config.toml
n_mels = 64
hop_length = 160
stem = "single"
rnn_residual = false
rnn_layers = 4
beta2 = 0.95
ema_decay = 0.999
steps = 2100
decay_fraction = 0.4
warmup_steps = 40
Rows from block 2, named by matrix and row number. Each number is 500 + 50 x the weight over the matrix's rms, rounded and kept within 0 to 999. All counts start at 0. Numbers have three digits each.
# conv: width-5 conv (model.blocks.2.conv.weight, 288x240x5, standardized in use), inputs 0-14, a 5 kernel for each
conv.25:465477536471487524506499496442504536508451470502427460466475531477496493496473487451522436416520540468546534532461494403545468507499451494532502533545431489441488469456501455512512531524506463454548491431551523500497535468573
conv.26:442508560486476529534541500425478509528531493460491513495555520531515519543541551507523490576466446455473512488464514526517550521495484554573549512451547525455424521543574541461449461522524511608502500484456478495473516555525
conv.27:421562508464567471482461480521488504436473513430508520497485549476513517452462552560557462528463548427480539521507440507463560442476486461456510505450517550472514543531577506410506473556474425612466453471502506478609518551488
conv.28:516492494480503472467466527503530506490468492528512512500492518501526510480509465492501495468480513497486517504486517492484521511549506487491537523506474488521508498501517485526524511519485502463501506489487519502547539515486
conv.29:533507509443566454564505458549420603629410567499503520556546554616459431595500542449476470463542521593481539459439552436404537516419499506458519507529425481438604487413575425530510509453443524483534535523443576483490394462536
conv.30:522526470397457509511485418521522481530486456466506520456492500477511545521499517519452485509406520562496505485529479491498418646440450472560556370531459450495445530520465511481462451465593448464513443634497525510513521491505
conv.31:574492464499492490463397489530555414482582520493539492428552365510531538476576564473536465564520512495501442514552507424463508442476585490493498543524468455421420531473476549521459487500470542468515488474521497512323521548575
conv.32:471467471511496512441470525518447450484512475486529470555564574477538465478467599571511486483487509526432499514491399457506478446531483504496604487443452433586565463553436589531529552434488445426503442515505531547546497508507
conv.33:444440583410571588479425621403524595350523619498499487515563408556481519553443595459572442522507620423481543417449545428471471489485556457604540355519457481628533455571427490567474560507517444566480411550518488639390687465405
conv.34:566475546525406473464387547490664483398575450515485539481567386464587556562442520437498533517457429496538472491507491587483519558632399543475428455561515447531526424523467544464429509509467490562515490512530427511556446478462
conv.35:495444474483484502485468539588505483516478492503535495459490492506482500513529476484490472531522477520465525541497504442539543525524512511494435468432527506513491484524541553520487512489510456658469481516565552499468470561562
conv.36:518530514486498488461474449517553555547501473485485495484508503491478505526484494517532467538484498527494501507486484489498505494514484509507493523539504486460507494509540527506531507530553522482490450498538537548532537554523
conv.37:454477439384535519478492505471582509474526503440476429424567498521504464472559505536531479472536425550501474445511501555475526473545509475504463472496462459529476520473507467505504520472515562472504499467474537541538539523480
conv.38:474462571617498448479543483537541432533522410451429521513516503575507476500567406576555439467430516494517494469553485557429470527484527518487531417441516503509524466473477484585503508413524535454457564427550517489467536605404
conv.39:447487481528536498461487485556506485477501499439474420484570500514452449524412499569463384525404516537510493474490504558453552531506534472510488526492574482523459498486510488473413468425575516480486482496514494512530521507446
conv.40:471471531451535429527490442529492482559456480576548418504480434557528458528534449548427563467516556454510526502439585436563455473473495481529485551523510475516508536564424507502509550470534516517523525446522538456543499499482
conv.41:565504548445449443500561450547504466524505534516499528400562401517498530530569579603382476492565421544498515460431566518545517460526517473524410556630457530388442458510454568461499444621519321532561517499473516538590553544435
conv.42:512500530417595488463446600478438458413518513443387453480486405532575548463560569465426491508451472537495478490492490470533477531536505493394461603511480514437377522440478527461555495507480495471417648533585476542536455585466
conv.43:430448499473474442485511498497568475543471507561550522522547423509530531485457509455450571518496476551547487566502542522556461443501469580465396473452446543479483543525495507525532443514541476465498492498542435506584492520538
conv.44:580549430507471515504600508533485431531523471522533511605471445522595427429474461488517517573414481558419492513413499559498559519429610446434492531452581537424491542505522518502568566493511511420516526467494462438539436525449
conv.45:490491464526519513453539503546506542539524426468480497523476516521571488451463435470578497486532517486439435499545616534534423559419500438416489518524502493492418432483492497528603572516494489640560383517569476425483491523464
conv.46:600478541473433462512506469498418519443485471534464538485537443488483547366440524507395496536484487543484447637561454497462467584553386524511497489470476467547456498483454469584501534510554535455538437454520411523541528443545
conv.47:511467502471513474494556540462483507538514477499473499445543492488499530482495521466589503412436453584571481478539576532498499526580472542555552488477482449511524589526529455498531495480480441510562542557495501541491483495517
conv.48:558428479532428542499526558528545532482473505518526563436519631473471514503423499432546529402548560479471377476490517541610406629531408493496472496431501490518452529523479486542430529541533503555504489461465572434465549576524
conv.49:499477486520405486517507520507508497520516565528509493593518501583514459442556540468544526510453411506527587528481488531498556529461471478501512473490525546527548507513474444488462499588526446574428495504457520547497450405526
conv.50:564547458515450544618503478468526589435516539576483483444517552531508468428472542433372635529460498445534494483450480514488546517432414558460564534458453588562492489547540537529449478615493433579495422525421541466557494528540
conv.51:527541477479486470504471533565454575505431467520539431477569477478475452543613513503556463524506530502521495580495459470489581510464474514526494492529490499545619434499526484662522549511512503497448529514560460386513498480479
conv.52:522495521512541485501548504476556524446526480504520479547481536530465495530580526460513527489542569526485539501489481511487472499546524556544483488515512646585388490459522452466521535463500434459510552471485490503482486482535
conv.53:492559433493488547479558516544655471527529496494448465411480546463586452464559465469467475465539528450550561553511530524527506551462501537513502487408499508525495523520498489563519547575444493440570502524473534482501567480511
conv.54:595527551432634454510405545522512509567463470455488522477481497389514493498550518531548452434411442465582488496636424497564494501564498456460538502463639448557462481401458575451538531397570551451602501538514597499552568523470
conv.55:541560525555565519514538502490498476465512522474503511486564488491523457496464494471487487455498481542515481490519511509486510504537506484516522535505498537520480533528513518512520493454470502565555529481473505498504485480425
conv.56:539591442540513546567616461577598461500539489532553490538556492593608486556469486518487464574526535531432458581583490480454486551434545524518560476454476541531579445524527506456540455508506485571476478606508485526587531499498
conv.57:532507507509561544532524592450542422552369542501539468519522541467489615434572519480473580533437553350618441562483426590516528510417504552547532471479469483450546490467551427550472482608439457613574462457619398492417470490497
conv.58:464518424447548586473467458463482511488507476490501539469524464487470490506484449483497524491477441572545595494560461492440489461471534456468547510551535535443614509450519497509465500484468577460502495531509508519525495502464
conv.59:473535526389494421524509481504516494472507556474519525535473502494519449485502518516530440518498490521551513480513460449507503487505555488536466471476465458499540481537501501509524469493424505536475487471542491450469471565524
conv.60:421510459559505528507498472461442562487554483435519493451561429489425558449498447534474514501457588522539511563460503540603512481371514539489454536550509472577524537527437514531480547392595485470557578446493510399449534511522
conv.61:538527479469504536554518495513500454470502483551448470371493590475520486489496491549541490562462444516504492517582521492520488507585482585495467506569514519431522489534453519502474537553557511431481502529564545505559492491582
conv.62:546496439461555432480468492528541434401547402502523537482402414546505505495524402497546530500494387564484396450492524544571436481562436529493485484517465488540540593511414583413544542484402546432445477503487577514581538566468
conv.63:515536542506498495545541515562462484532559521524479533546578539478467581490440471448480585443481553501607549471487528468478430508473487573618535538474474460447536518509446497510556556571488526435459495499536512560493474500548
conv.64:501501377429523548511494354520469533518467485465538517463532522432509496591522534476581508523491464429432428524548528506473422494547585562432451549540521372512491585510379447456623464546439457417460498434625454573520418507499
conv.65:454499539440550494522507520487459526570407453424463539555442517568481430479425576464578492568489430503515499537427528468467550460542528438544475437441434464465565610489543439510565446512452425402435505517450622381508456570559
conv.66:456455600452442504344543527483525563456496479423428455529536437533423601481468525485483506470578433510546465467517541533464547509498512509453508488523463505547536551493544571492498465502453511496479473436399514533525494515513
conv.67:523455475519481462513476540483460510494542472502531445517528514502418531567493530470444469471525533527557510488480498506566540490439487542416529499581500543509504513498526571417462504586419398381524527499507441487498494443524
conv.68:506536507543455519504513443527495462503533548513529498541431507469490542508520491516439539485480493533421437531458504510477489499552532584521535458486500493505543502476492546533505464513472459542449388439501516524520477434471
conv.69:471444497502537507505459494481489491489464483500503463508504522507451469499469482472509496516558551488527510510503536532509558522540572525470488513436490544541454467465463481534536519529507468490549536525533493460479502510516
conv.70:589506537474439499539415447506510418529528509468513479476488588593443462490506633441385570451400473430530442472501492528531449478581479444547508462546502563437478506513528525459404495475549446545434541578559437504532560441464
conv.71:469466499541500468547457484485447570590453451559533529520502478586421501551459544620422542513550585486505545552511455498521518503618536524471488535565506508532438523382518599491412451489478502531503527593339538592518501452463
conv.72:511513469537504440543461574495543521488546407514523537495493530524495562418389496545477441541425444419538547501544573435471407406462565478470503476497451536522512585535523495501532498556471477434527495472530541522434471474504
conv.73:506492467474543454461559557518446485523474390477476471472473512557448435440545481428513467559600550539548454466503490482479443441504529512578504527472490464494486465533560556488498558502497482472469525497516516492447458561497
conv.74:507527507550411557598473412571421505401532520453393470573589467456488446628507610438438512548547542472486511432432577503601454436463514581506553495496452556557521529568523421561556446523559531582408536475423538523502549445421
conv.75:474506495439581541473403537570391589529427498475462497473488533484527644440447538509610437616413511441527424439383573541524506479512437506517470527471535496493482514495480493467619563543436641506406484499444533377483559595525
conv.76:478509505517538513417507543527546562525493540521472588502610453533567464479550503499466510439577484469513519512457488485501522512548527498504531577497517477461523484509455506542560442527543460530565468504578495545502490540423
conv.77:532454421513498492383541520595483482518503548480450519502508501470518493550452598522478538513541515422407549493492489564571495433502526583563539512453549550505442516421476436450482568410510494478461530479503550461521543533411
conv.78:544533434506557558521584465563518445635512535539497542574517609430514389521494440550513434506390541468485545464590478503578412425523587471561496493632494482565542512441500528497520478510596497467496501514495582493492484485496
conv.79:447468496523538474539555519440513453501540457511443482448486451476485621536514461527490435463465519561555518503457516467454513488457557434506573521524463487587525505492440576549505546488496536538509449570545454587591475465502
conv.80:514473480513525569508495437518569544432567524453489509505507430496530583487507562494474560491470516582453421454545493602516450550464465502457512505542514511514524614512517483444553438517516502502506485493528490539633445440483
conv.81:428453426474441489499499513519517506517515503464520512511517497490496503504507481449471473501489500474495489497485489460479480480506521492475431467460489513531513521489471496513490541493485526371500523501516533493482478488490
conv.82:474442574385517331508538504503525490545525374429449578551502434468569553464459545501503482579426427664470481493508497479435556473503452559483550549514473497508496505464556452430583511534553444519475596383497530537489556467558
conv.83:446469491479505508504452516549393495537495499423472485439447441500467487530507519494493517478492470502514475472520489508502479481427450524507526509512491578462454547477500606446465504622511475462526448523472567543529453519438
conv.84:474570434522466505539521495465519469505484471505440470486455490486557545470505543553420593520485470552481496488553526444487543503539447481491511482499496555488546435513498530419473567487510501542467527549486497538505460497560
conv.85:492485493470573538514442512497435544471552518469483473520522482499415574507530434443534533444469415505520477482452528445459510521533475512533476523485475517513527557498503549460561547533600363428514470433579546484529480523578
conv.86:500456556480489481503527461481542453534465507463485496504487617393518541484514347509493498540480426514580574440505499449470568474521463353478539488552426520593488515448512504560549589537572515541498607447459450501469385573447
conv.87:571460498474543437516596468582502491491379551481534458473472530544464453531511504488487511438500458512533499564511518531507456507457608526557450464483502489425623474437532564476456482584466580489473567454507435594376456427473
conv.88:516492477479556487444679441477512528493503384578458560443522525482494615460510405573538475434488536486545449586482558532444612506440501412533521555516499503612417512456496548425428528514487453582515449510425578474373452503661
conv.89:485475510581445551498509480531459462478511533566543501489430530540537496461432483540497507462539489422569509500532543531509498486512471506510439544515579533567461441438468545486582468516528513484474545569457525494561483533514
conv.90:519601440542529515502557430484544598447408434568438450484499490417572570550500583585434538537451509525492417573517513623539531471462494490409576517461438556487433543498485524532446530444501514521540525415553468541533522489407
conv.91:554500465500380548395589472512434536520547463531508472479538500504487470484528495514438516491562481340581479642428471541483417523476521475497511560402492592684472431393427543460450497416492528438516539501516523450515454576492
conv.92:537464488445432578504492485480515512471511524440524534528513493493545512450475476483523470472522517533552476465499503476504491497494467497496472523547509515487481559517489504470488465432530527543539517467499534532465482509456
conv.93:490504519443491618528550461435449522538483501495495507515510468478515536548394506616463495410582560422499609482456551558506644386503499524522575461433520512404554463463489459475557466595471585503443570549446495425552555468584
conv.94:534526463500499563559489499498512516500457497555498506469435547506530460473536570463546459543549540477414531414436497485492444514483430532488494477485529577577409533469534478457565544465523439465544513490525426566510538462469
conv.95:491449500503529491496489485590545437610444445519437503476522472579518565453558582374577504357517550553484566421480473494434524437492496472563549501515518482421638549585578437617324580499453507517478497597401493466513454493436
conv.96:486423479547514580480473493475459560456500497491523558508547574539471565557557515528613516450570490526453530533538501453474520527484555522521445448486479526588512454470451512475463469483488555463616591349487529496527510462500
conv.97:490481477435535541541527462398460521519444567534459524479467500546503450524551610467467470513468480675487539531592499444463332492633439552494354523602521598430606491481435484524433497488413628443405598468431657521512511405528
conv.98:545494499427516528513492504508554521353499532442521445468525516481528536472523580486525444517400514613463457570507509457476476627533492518508451584571483497548554497462518537532500473473542481522498488441513491472485528482435
conv.99:564478514476448559518529499536502556536546493480471498466441514500489442501552511446452478514509560521468513518491448522543539497498467525499408456474562551497532472506511484455527490570502496464509533520490579513455477502478
conv.100:545561434503481509531557518487462557551494505522525459514569510488394607462481501470479582389494476527491490439580568526482526509593454452591489467565508428517481530477513473499525436521517508460521556581490506479541494528378
conv.101:506477607495496460500576588437572502447503491409489479516513470526600513459454546569414484514532567433536510522464499459495504521490518470551482505407508597596394522473580594391457527493533426461584548450477480600542435448512
conv.102:603565457496453533478494555497474551525437553512512528582562527444519428470493499478464558588497494490491469519428437494519462538518397533561519511485514455491629470566487527464403563450424525491494534481441456514498532533401
conv.103:439407419554551428544422429535521547442503553523524507484473569504540430428454424543571517536475474487486518579565532437529392450540519534493511552445477459578479490508515581426517494555469453492358490593458469573475463537445
conv.104:518500485476461481559494497580520558544461477495485530468456488507497510532503483498546519509496553462534493484478483562520487502476479530500490476482516504482502518522483520478493471486476543447513544494526503482489484518530
conv.105:546537465517530555547511443511495507461479522502510481501559482525515512486522506552503495502542511455467501504505516516469483496505526534560534519462508508518502484467480483551497420465518548536479444497537508499485490541491
conv.106:480448556423514538456513596529553463539570506439411476467546555422538410628519475432566558438591359534507616461464530387555464563553484516452476491571558562478505566512483604525552472509621487515596498478543548578488528501530
conv.107:535433495453536419527425496498473577519474437435447528488440517507514463578431580495445576495499543488542496503514498529482437446557567531523505509542510530468475547474530525472550553546435503534484442457511523446478462491504
conv.108:476547514448628478474505516533458548511497512595519534429561551539464460552528504486560514587484405524454525506565385474508422491508582440484428458562517509553566544459437515524434501438486522400444469469559460452516473522485
conv.109:471609458472522543479414476460499474484501486468417554458497515481586482482493500527380530488393523433521531494529471460532481527487499512478517406523579528519469526542485472543527562424520517565560490494542466544467549501418
conv.110:570582398491533489494446508474517469539426428499507421568550488511503452488405460518490534433409529560500407434488487500417408655449470522507550523464498488474527503579502451489465520457444520453565406529523578469393501450563
conv.111:511556500482466517500562437493598458498481451404511427499565469552437498544524586504411526518557419502490497461480523454454570525498563557453478523410552553415458495513606419483481522494441486453587329542470476508490428521521
conv.112:481517399525513453447442573574457531541465433511486564498548535509508480528503494577511472495495451523443463496475465488516507422543443465497494454493444506552621466469525550632479472506433515420503576573515500503587514462438
conv.113:503533501539492456540576465478444478450485482555569522545477530541475589522581351574531449390496550552450595397605508504538493432509505586450472532534455598364540482465511483490475514561481497447468454430546490497406507549494
conv.114:540511483584459537511490486534489550475551480485456457525573478482559457487382517445467571525520538407550468584523541523483496469538536515533660438558478446567464541536518471526511491443630324564492452535501482423481439482501
conv.115:503496553616539565582489580502492491501451477540504511480509508440469486565509403426538542483514484467484507559451542479440459539556457473536509451402495419548458534589528466499486458490507443511436414543453505483535500489505
conv.116:517447498417522526494456529431480585505486497514599542474492555554582376474525509500443495536468534546495536528499478495506420407572470490556469463433508551578450440524513481494499579459518418451512547432501505499455499463464
conv.117:434437482526564494518493530473524480511511444412419443441505585507416444550520472569521505512404434453517491463526493533543524559480393511535552428522584450536577538492610518534515541481481446470440489482459517572507474535456
conv.118:460513534405538611555484519559561419449515465467547489477604530442429606531451511501485464537481530518508459542467445619565385596501472470541396562482529526433539442496461460458542535476433480443479513473517495496504481408517
conv.119:473536444508465495544562493440549453482541440501509526487559486492436503501581466460493541465533533505519510472483455485475541526462499521450551451473476596455515548537585479513448536565419396460612522485499495568491471551473
conv.120:481550517547504447521453589558549424457537551457564461549458486503562585472521588464502449561484501433484512474550535494482517362541499492472443541548537507490391524469475598443469540481550520508508468507465578442527548560425
conv.121:456445462482473504488519475551485475484545451484521454499519449470459503527575482501507526440445471499464413468500512485475499476542464491494475549440476451568471464499500550464531494478583445655411441480571491514484499505445
conv.122:513528487500474457507531539458516521482541490567473486536566485516495452496496529453461559500494485470478488467540529549526470401465578501435547463455485523506362476517500455543574445533518420595456528454493501492452478530455
conv.123:526460552432525495512475468470411587597513462412497490532488491502516414587420499546553509517594531388539470494476466603502448547475518482477561509520548498446501563489588441587535503433495570487523371553522547432408584477545
conv.124:475492458641573538585486571524582542361489588421538569377508508514461547551543406490586487413574564469542589434522435440404579408531474601493448534460404441534526510428513519470433442402487490457612494393544509522364577519518
conv.125:386537489435545453460425469546463514535475457468516508446359405479576396532538610547494567543492499443573556551453468475524579531549568481506441504476464499602497395515466475471438542446493469495518446512400551506463470480543
conv.126:531474475510507429604478361562501447600475450545534464478598465500451436580393547487439494510577475490507489469544560558442533577542509499472429530550488524471524601495568519434563492483498501483334555601468403470401495628556
conv.127:565507514476548573580481465560475534539482519505494405487553531454439447431484518477482484459529536565471499527545525490470458462446433499473481520521480431447520514505477535539596492530477543579499449467512538529516495471492
conv.128:466509526465457521596545607437509514459521484590552531466497533544494484486518516492527524523540513449450585493483489461507476551511465513472478464489563548477491506569500506510441563527467496444522474463486476484458508505481
conv.129:496537505492459463462473477452444550533477483398465488545484472535592583488482468547564489475469462498456535449546555511526475451439516605474513486505474548488433556469482525455522491506492514477448480452488612475555536607513
conv.130:468424474442510487520550518458510500483463479525487461579581460551490512440448485540531423522497432555521482570530511454471473541509535491475451579545510498519577524508460520531518521494499487504442494488518462484528475451492
conv.131:435512499448446451474527500556427445474498471515552524540504522456409516539516576535446452498507489514436497454502510482546492558509402505479474532522459465506485505511508501496589553569480480394500455454501467495558491495517
conv.132:571518502454442544524517481503524529506475460518495453526526519535510485491513545398514487455422657561444459581501446506478498580427479549525460544433505555551615462506502497525567480492476556534552470475518489498408465563493
conv.133:440434590450516481486484558590480511412506530488529481492497538473436496489421529467508511449528442511604544622531435532473495535481515487406495493442538546485592455530509451486523509512426517484516495538552415363495439549674
conv.134:503588506494434498490446489592446593485545472438511538490468677423463515511509502448481551664381503558465539434545482544466580492478440566519514510584579487526588499488540452588493546499536443557605470435522600437530437545565
conv.135:490466407533571564452484489530538523473523479489510491539558494446566560554545503600490514589526545453446548479494359555461567467526478491432535508415513559499467439522470547484473526532544433531512443487477541517463537550529
conv.136:471469523457537530588453438539518499439632428432415436509490567566451469509530561438460568456485402618476506442572513488439473511502621464503443509566494467460524587541538458500541475535533514519559493474637488501491402449548
conv.137:638511384548415491462552471587561526423559518504447498430490514498537588498539549594466436430488523512581469521506477502520498482461590527516438600497474512510489429509475478615397568447575526323466459550467567486484493646458
conv.138:597487447540476578494495426511534485526485458494556554514495518475518512519433504587449481488458480572504537449548561499428481483463514570577492420437476523476426557529479493478473484507556527426527461654399436492517532474471
conv.139:447441515460436460492523504581424533440471573482466543495512509511455488414567482529455435543508473511421490517562506445451475473442544506520483520509578536423529493534543461595472494541517503446534489432616520477461461533486
conv.140:502556498507517534464534535490407540548487453460476586444518529482459582502545542397469537559528443501415505415637436459453534540485429590466570580488461503505511531604507439573459546482485521538543512382417633551488423432536
conv.141:505528430498490508618497517439475517421497392517495384562550495514432483588491503396456535510496540470525479516471545538462595443539424561458497473485527539485470487567397499423512448479490584496521461599531490566518588451506
conv.142:503495529455516505449487547554506455620520430566535467503543445493598507416462495564567462563541548474584500567547586488490395563441485515451439535589470497549553526493482570319534486502636426518542470446679495532620491388594
conv.143:541462519495557539557487536467560464550491577457535459551446537563488512462448528458544551427566532448557523643512436519478504543471586448491442569507536469529499479396588499564502533512468563468525520495444441510550512357444
conv.144:553561510504498434504513544527499472554522507482567513520446471542461546606415480518537467474480484532451529511524537493472555502468511503497537492468430474525554546537471548427475479489497418479499448518491631471414581568489
conv.145:518471435509463521425450566501522583561501364542524579458528462491548589559397545484469569484557419480446366430531545548629585465467457550458473482501537486502520490461610530510459482426482539537573393419561431474490518516518
conv.146:527538517516449515527511527418430503555411532413478456421486494563478443477432630648345464539490493502462534463515493473426527481592468461545479514495478375540486535551542687573530523506559427573567426506547590448469540441592
conv.147:511451493565521495508470495575481537533475533482451467553570492463521455572549484519506498496507514468576531501413555469428518473549509391508478552541399447602467487451642470593454451404566473547480400682391586514607386462605
conv.148:577345482493440474501478530510453465516527430493450521498500471483549563471482388494507455573385562482532433441529518514469480488556459601492441414486474518377533565467503519439542483499505559445492482509546413531618456517445
conv.149:476475533542546653431530583502443591570386486504463545500444531475423563551549562532576473484593421449520580463489512503479534494550434498600521460591480408533557489474511469589514581422396492450518456460436471589522454537447
conv.150:480502465398466523550456431534438461533404506477515504404531509523536488427445440444425538483496498495506552465523581464488532515493398429572453453592564551504543434518512433526515579503528468507605425484437522715426513417473
conv.151:476464490511516578500490542535405482474499516470480510513526538518506568511442552518481447460374482574517457465473474554444469550348585422495456481509516457438498500430489473610434481570444536492500577465507525586474477432476
conv.152:470575479478575547492480503510555545477438458473489425472558561563491495471501530442479564549483550478440408507527489513530536500505492467509482520520485535469588450523457507512616554438529550435471476553477522407500471484597
conv.153:564554422592527449572518479559452519571537537430464470510509621387425461621494522469522546555501549443475547521468572517501479528521578523506513481496505379482566601564574484517380560491510517457482529363437594486572508490444
conv.154:522448541490526526479549552475450443503500551540507481501485531517518458485481509445515536466471500499535483495535497501543481489495453534489448519474523450463525572455537532500614582535384443448486524501501531453502444467508
conv.155:479538583581526536472516425487428448520465534499488525551535442552524447504408493540547495505509430539596533497557542585445532460472547506468482564489453408468461522470502586558433456435471460499518506489557564501584544462562
conv.156:480602482448448489465492519468407545463582551503511517494607460475414563435591563528428516485428514471480541510566453546487531458479433488534553432531587494412444459514511557492534539425469541482487526537496518572420470434432
conv.157:517528483578507509576384550446516442499639449495494473546425458544488391541482493515527588530464551535474444517441528520506560473499397472474519611469497563449471589499456590472498480566581477509531410485543473535559528473518
conv.158:480440521592616522424535554480517536543424460541488501504417544550466452532548634538519403481542384438506451539555433602405575547514554540556415524513521488512520497473463523523494493494521485599530468554484518433636676434496
conv.159:496423565464504567597449468395602382545442551535472464581473391501486560454590499466490486502533538572344423576492465592463480558429527592477511441504503484507528531500463489450556508418526518523416524440560488544380438480586
conv.160:486449445478535500504460525536557501531509471461498482413583534525472433487491538499470539546475549508467506485410502551497559505534525537521477540542579524555514439545514490540497480498535500413496399506511512542462478541525
conv.161:434489545520480723541517471467486527488526410468439520515598434474495519475428535519471496624481460488497540506512547504482526491521539472447487483611530523555448512484452544564571474505468420572534517492452525493557518517481
conv.162:479522507523548523546531475514518523514491449570525509500485518511526503505522481519546484479457482497523487487499534541510517487489528467538454490492623548513506539559558462509483546496475430441495500479491510519490475451494
conv.163:545530555505613509430442639432552519447509512525566413460481502489555477481459547459514468503442479559502494561522458464544392538449444464484497537510494529527498435531542497439563443536488415519504457520569446503523511465447
conv.164:471580458529499423532451503462562493526571452462551459444539510464487470561445448474517491494474531439492561610547480508514531453450601629509493487480478442455485484444419580492546504451409452542519561371527493410562500539447
conv.165:428494446596551508472454597555554454471548515563478518426519475551517520444525494579496440499476397570614465589505547438449519487630500470437484475499471538530536430519531526516604387466550539518591458527555435396477442500511
conv.166:538544466549502559476443533506560536451584431517443446549568505551472554526582470519503487550547640475466599508463518562499445538442486465510545494518529464481492611494434434544488516481563517451476519460540492521493553520400
conv.167:498440559601445488458493565521494572569409490494562480554514552596484561434362534493433528511459495469535451491503523502592470469543494565518465472457595467604541447462481617470461508558498483534431440580538478508455474469572
conv.168:448450463486516511478484504498525506458494500474502445472484473500482499534510475489508516502488513494487512516488512509515496484485525494438470535511543493457432488477506463475591584552596381322542461432470521488534537486490
conv.169:522502509551502508475461475494464456519578517525506502479421559533522496447476460493488480508508495498528484499470508511521513516508480496508506523534562500476443493461505520513540519495524510542483469522453498541508494490440
conv.170:517463426509502509499538464458584462466496457557539459498497584522477451519535430512556542511506498491526510456495541527510455542456489472530502507456495505530500440576441524465572609548470432469522515492521481482445442523513
conv.171:551519508499433515494500459459491423612447517549459499556468520557470514506526424581453544458547410493547442509529493533473369503510554484479572533419469366516498467482520457474465454469527535491485448508446429503554572494478
conv.172:459597514458535518520596445424451432466501614487465496424498546579583460493492501490486423406593515426533449450546418617486416390465680477464502539487464551533482518422556441459482507576463461573402426582500537442585562545495
conv.173:502521533495516548491461477464512517504463514447423494510531459484414544486517502511528500556523471499421451490481479507478484550525445452541547489599487435525474499505494495514453630509503439371565447531532487469495473519461
conv.174:488543424534536499435448450595547383524477577454512469514537496579490520532525473426461565551476527470467568460503541388505479525480469430569504497563551524522481485605435535521460513469519470378483538507541515517399529542470
conv.175:480509381480561620473542451464509455477378502464487417474528506486568466478513487451545528490509499496500428388476485456520492451455495542475485455507496489519523503462555406585480547455477524426572617449440413386440496563528
conv.176:570502470520480478528544493512522460543519497541436503531497421491556492533484492545492473407471429513573438539575500520442477451463451494548472428465525568495621516482556427540555431535566507571490436537485523517444416453481
conv.177:450432537448473457503483567435421592482522448524399468514438496506447496563513521530458491572561547450550445466576421437453513467538525571485581507456374420549608563498482510449532598483527521527469518645379502523405427474581
conv.178:582444556490516512520558535470438576570550531489553552411527455479436528610533537514432588561488462553462460450549441467456505512520457464445442579529488453615464394442616567383468402433571483480431523429575563536525450596528
conv.179:399506461476558561386437452536480461484488456521589564558448461473448454457485440506455530525517399578520472537524513394527456541577494508501516545575531510527462518449529533473487546503542461560507509403595477451486569515532
conv.180:506534481466500554500509497551517507534501518532510462480437528448478491485530512480465553526494490458479520466472518501493477475501469535484459486505514485497515550515505543546548539467507532341459502520485473471454506516518
conv.181:500498448554508486528457497490503512528492449555464461510461557511486458527456530563505484440455470480581479424489501577450483482417549516466489436534518548507516500485469483513475466443520479541561476514542531469508552538514
conv.182:423478567466588476572452479479526556441523574445509481553631542464540510424483406445434466456590559384513521535428597500531533525451424513400462473563464500458463456494426534552538470530526361633472506480622375463479488560477
conv.183:456545474569477561428425465511588479504610480485492466501545461481515518547506402581528544467471502548471394486562466532526424492544480517469449459585365460469570534518385458551549544443522455560613340617452476502495438504501
conv.184:451535503479474537466469513491444488510486532518576630591561505451493532401559571462436567570506399514576508465456532475515462363489513453489553483496469582476415482550477578494534330520422411616578402520504450496575477485579
conv.185:397545498445607520491502554516499525353487555411539491479529519472475486497465476452482511440440505517474472449520484475548473533542563509580542539431491466400522458461456401486556514497467463471576515411595545411493456580466
conv.186:547580443496496476422553631580560499466458410419490514546472546482473512393518512514484463531478550478529619494357422528498463488500551536502514535476547538658377580556501585491523503472593480464523489420540439499554513513474
conv.187:395527482517460571522520522453483546458498476480547520494538460494515500498492457512485494545510468458482527464506458614465482445515533448495486543561506540509461423491496468510466420444488620509550564488459526474486531517480
conv.188:485457463510496468470470523542518474510515526461505513474492474476475504506556490465524571498509566524483503470475531492474511546483533631573459458462455468467546479506487494494515565517511515531468519497459429465469511518490
conv.189:548476552471446487523475496460421564550469527410550543528502560560494493472515520490444489558397473518403548476548511464564546388501397465552469473527524520505531498541442540443462560493668437457508482398559511502468537581536
conv.190:528484504484494482462524454603482589487470492404455464489522502466449553448428466545591482501485533427471523578531456462487441535418578476509450518402481490508521428570554432519489431517474509479482566445510586628455467571482
conv.191:512496486503481468517523464473496487493503479530509467497474523532522465530505504505492479502502541597495546527508543486528505522512494522490496566532567541543511484441485537510449457527555536527587472472453499460459481433518
conv.192:517531489498520520495484568607521491473510485523549465469479547516512515524499454478478509518560482536537513520511509525498475510532461585515484479485484516534489600477472535501508507483564489378495529443508505448488483487479
conv.193:507529511489454504576527467544416443579525465504539487465518448508549470532577479551419529556520566501511500463502598507492494629537473558454538472533516557489439533485452434565489408458474517479526451468471458497504507636493
conv.194:545468504611518544520446521542464559479531426456431497538598508493523556522499500477572469475602492495531534526513516395504614547440440562543498517571590480539579540477514496498493599438482554460472452558492475585445450496482